Weights of a small masked image model.
Training: soap at rate 0.0016, batches of 64.
Rows from block 4 of a small masked image model, named by matrix and row number. Rows with one number belong to one neuron. Each number is 128 + 24 x the weight over its row's rms, rounded and kept within 0 to 255. All counts start at 0. Numbers have three digits each. After the name is the row's rms in percent of the matrix's.
After each neuron's rows are labels from the 100 images, of 14976, where the neuron reaches its highest value: "top examples" is what is common among them; "peak on" is the class under the peak. Only what is clearly more common there than usual is listed. The data: pixel-art sprites of 400 made-up characters on tiled backdrops.
# fc1: MLP up (model.blocks.4.mlp.fc1.weight, 384x192), inputs 117-155
# fc2: MLP down (model.blocks.4.mlp.fc2.weight, 192x384, transposed), outputs 117-155

fc1.272 132:149166147081126188130095102112140143128073133112129188128178123120150147133131110125118117132128147139103121116114133
fc2.272 108:097166145126116138123134133139161117122129178109134168076191173150145157159133124145138143140138143141103125119126132
top examples: large
peak on: sprite

fc1.112 085:153154125130124113170118108138150139110123127076105117098124110112134125098102104130099159124093099145158112126156151
fc2.112 079:133122092120118128152130132137159111088127119080102153108105116126112143111155110133104102052102134109147150120157142
top examples: green
peak on: sprite

fc1.341 119:089131111142110131149105083118115127118132125092113120157116137120132096149155115130160142093162141127149112104146096
fc2.341 077:118147099164123161120128089116127134130143173104169140136133149157141134180146151121133133102155157142170128167132141
top examples: grey
peak on: sprite

fc1.20 096:111140111169148119124185143129120129090131115154139097097095140134129100098118114118102117141124190127147140149082141
fc2.20 096:136165115127108173122114106146120129144097102153115137123120080101109115126158159132156114124156071155113171139092098
top examples: yellow; orange
peak on: sprite

fc1.230 091:131147117125137136143115139161159086135142090175151131166093099161144120074091151162155132147142112119133116141141097
fc2.230 102:133138127147125114117158126127177136076160143137136111145073128140180129081123134160122144146147101155137150130164136
top examples: large
peak on: sprite

fc1.171 095:092111119101128110101102094114131111146127121132097136131088147134170128113104149136165171123140153115135135139142111
fc2.171 091:118135141134130141108150135161160121090127148136145139108158146145101154163118122144100069124144104171132129090126105
top examples: blue
peak on: sprite

fc1.102 127:187113137130110134109123117128104127149121134118128122142128131087093161175157121168124117125134138121137112118131091
fc2.102 108:124095187132133123150097146122092157132139112129143138111141142124131201157170129128114101084114115144141141105107130
top examples: lower right; yellow
peak on: sprite

fc1.117 083:133090128127167109119167168185144134185118141117133154108134123116152147123145151120137104130140160150170134154108144
fc2.117 087:133144157130130136134119127133136142079185139150117155108120153129066122117085131152111117124128126140108145140158175
top examples: teal
peak on: sprite

fc1.368 113:115176126120132110138097126168105143132112140157129126124105128171141110117154131119122085131075094126138131132149081
fc2.368 094:090106114159151112131167119129129101124121153117100118124150152076105180093154105125111137130127145118180105094095140
top examples: pink; orange
peak on: sprite

fc1.340 095:144144109123141101133177124135111100141114093144100132091107103103130158111109100122097170090155131130100144123106161
fc2.340 100:139115160134126147142148119114108111124130167106124148143139155186118093147151090108156124148103106131105103148164077
top examples: yellow
peak on: sprite

fc1.12 088:162129161139089133102132144163167148152084139091117123105144092119093094116085139124133164132156147108129138126074132
fc2.12 084:141158155129157128099127115103111150175128157110120114112172101130096168135115138103155148116118150087161139142125143
top examples: black
peak on: sprite

fc1.326 108:170146153156155121130113175124111089142151167116143131151110081131126139123164076084131109103172118131101144156103157
fc2.326 103:107114121118169159132146067100133144150099119132127129097169162105128146151092151083132141144127148131141115080150120
top examples: grey
peak on: sprite

fc1.97 095:149120134125116158121158129109117197105169113068114139132099118160106073120133148179126138148119143123136132111106115
fc2.97 085:161121137138111083141151145116146126120132166136107079092108116101148115138135137097115119129101156100150135126095149
top examples: black
peak on: sprite

fc1.221 088:184153121137137128173090147124093122145149136093153145158097136096120120126130133102147125137137082105121128131141116
fc2.221 093:130119141126155079122121144101131134135115145124137093102138112124139074088109093082094171099158160133133133078103077
top examples: large; yellow; white
peak on: sprite

fc1.185 095:182101132121127122131131138086146118148136074143113142110107121079110131109092130117146132158162156155115145121082144
fc2.185 094:111132114132225137102117107137166094083143139088134140160159145141145157107140134144128112110104134127113149138110101
top examples: teal
peak on: sprite

fc1.160 098:118136106136106119145119141149119140122102124120149153125119139089091121123126124132104137147159160159107092108121182
fc2.160 108:122115147123127158107153133130135100149114145096133095148147096137150085122155125129144115170106085069139140146115077
top examples: yellow
peak on: sprite

fc1.127 086:105155133093113147134127126106151116107148119121123105142093102097117109123089141108129067167125082150114141133150130
fc2.127 085:127105136160150131160102090065084107116159139155163126125091168122136177149084073101132133113109105136128115158098133
top examples: white
peak on: sprite

fc1.306 091:079151122125133132137120136138107133129076135130118149128105112135114101126115087087122144151081087134129128113109078
fc2.306 090:156142114123160109134109195129172125130144187106164095143160108134131149137150164109099147089142153128144158144145158
top examples: pink
peak on: sprite

fc1.123 092:188104138125132181092129103137164072147161111149133166174092112137103106139110160122109097101106132086114151158137119
fc2.123 106:143154133144093113166116107135168166137103134130130121150137158134158105127121139146135154139140158155170067126164163
top examples: red; white
peak on: sprite

fc1.168 079:149112170097123135129096099169117145121127127160131144119151175076093121122141120099087134166144099135137142152138143
fc2.168 086:148111060162102115123118138125170128104129123130130128167126110146162133159068140145131130104125157137131126118119147
top examples: lower right; white
peak on: sprite

fc1.48 108:119135106105119171140134106110122141115093140118154108119101133114112081181093124132167131150132123133173116172147164
fc2.48 106:130106121119145128156137121116114127170142078108146118129147177096153133149117125162141126123102131184145104127129118
top examples: red
peak on: sprite

fc1.32 098:121130125116153130122161140107127114127116117140117106136114140148099101116136131140123090150121118108133109152154124
fc2.32 101:153148153173133116130121093144169085102118163162176108123169131116084128133146143080112123153155123091133128114135167
top examples: large; lower left; yellow
peak on: sprite

fc1.359 080:111091132093132179111105123135113110135129112122145117126120125093109118106127149127128055159142152165174080079152163
fc2.359 091:096086117146163147127118154136127144113116099174150154131120111100048133137089105134134099116107149139170112123126130
top examples: black
peak on: sprite

fc1.209 082:133145138150080169128183119101124147124098107162129141126146111173131116076116081153151125125164144143106143140114148
fc2.209 078:129154136123141129132143148124171132158155135130128097119120119101118151153081147167076126148120070087094125174141133
top examples: yellow
peak on: sprite

fc1.314 117:142101092073129142150098109129124127172123162086090145114130129101156156116141112120155125114177121126130105105110127
fc2.314 110:127150164153086127133128138121139133104144161098128136125107107146140122147105109104138141118125140119144179172146095
top examples: white; pink
peak on: sprite

fc1.121 100:140120108122126137140117129108151127122102119088165086129104130109099162181100172124180128139142119123146135094102128
fc2.121 105:065116158151137111149094086132142161091140104119150119142123108171099155113137125141141112142147089135137119103129141
top examples: large
peak on: sprite

fc1.251 080:108117180161123173102124117105160091140114108117122141147133110131101139100098111098109120133151112126129108141140083
fc2.251 084:086157116130108134095128081112114158120152107089116153126177124128118119174156082155138159121146133149134121186127178
top examples: large; lower right
peak on: sprite

fc1.286 084:114159099170134171126141108114085144141103159191132147138128116145123092153167175092129133127141135110140115137134116
fc2.286 086:085080141146119093124139107115102135105104126096151050095109092128166139163132150145128123126158106113179157138147155
top examples: blue; black
peak on: sprite

fc1.16 120:139153079143164136135114146146123131099150103124103130126120098147176109137098131120102133171139155150114095116108155
fc2.16 125:100102115134160140100114156129138117103126096088086120070113122152086125187125154192147130121148136149130093143107131
top examples: large; black
peak on: sprite

fc1.96 086:166090103133191114104179147127169142149127127136122122116097083156114092123155108144132107117149096122128093138089098
fc2.96 103:128128081089143175148132116136134140144161136134151123147141113141166108138124132093123128129100085150122158111116125
top examples: black
peak on: sprite

fc1.81 087:140125152114118116127130130155162131137166102146121108112110117134084162120132128167146075146131115127118123134126140
fc2.81 092:176145120177098152116127145131114131097136143160129118107137134116167143172130159081133101117156140141082137131151138
top examples: large; white
peak on: sprite

fc1.310 082:150167115177167116080091081165124159126135130103107104183110149124153120124101163138146122117130136113148145130144105
fc2.310 084:089153101160151124112124109145146076079161164141122111145161149138140113102139124123118154122151135144105115130170167
top examples: white; large
peak on: sprite

fc1.3 084:159144096123140132118111130137145181100150126167159144124139163122121125120135075159171169148133125111139110145090086
fc2.3 089:089093153103126107121165119149117103144090115081103142118125117105132141128133165095057130135158143145117173108135163
top examples: black; white
peak on: sprite

fc1.205 102:127150147145121114110158105105126119157125148099114148155123142158121157139139142140193085126154147131109129132125111
fc2.205 101:133129114128124137151149102150107125126144114107116097087067125110112146122099112120101155173133100142160116105150119
top examples: purple; red
peak on: sprite

fc1.256 094:151120138098102158086163131126122139149153118131159134120123129130118123111126163143143192164102120164128136156125142
fc2.256 101:134089097156140106150110123136112132117123122114133157094122112118107180136139174149075108117158104105134127092133141
top examples: black; grey
peak on: sprite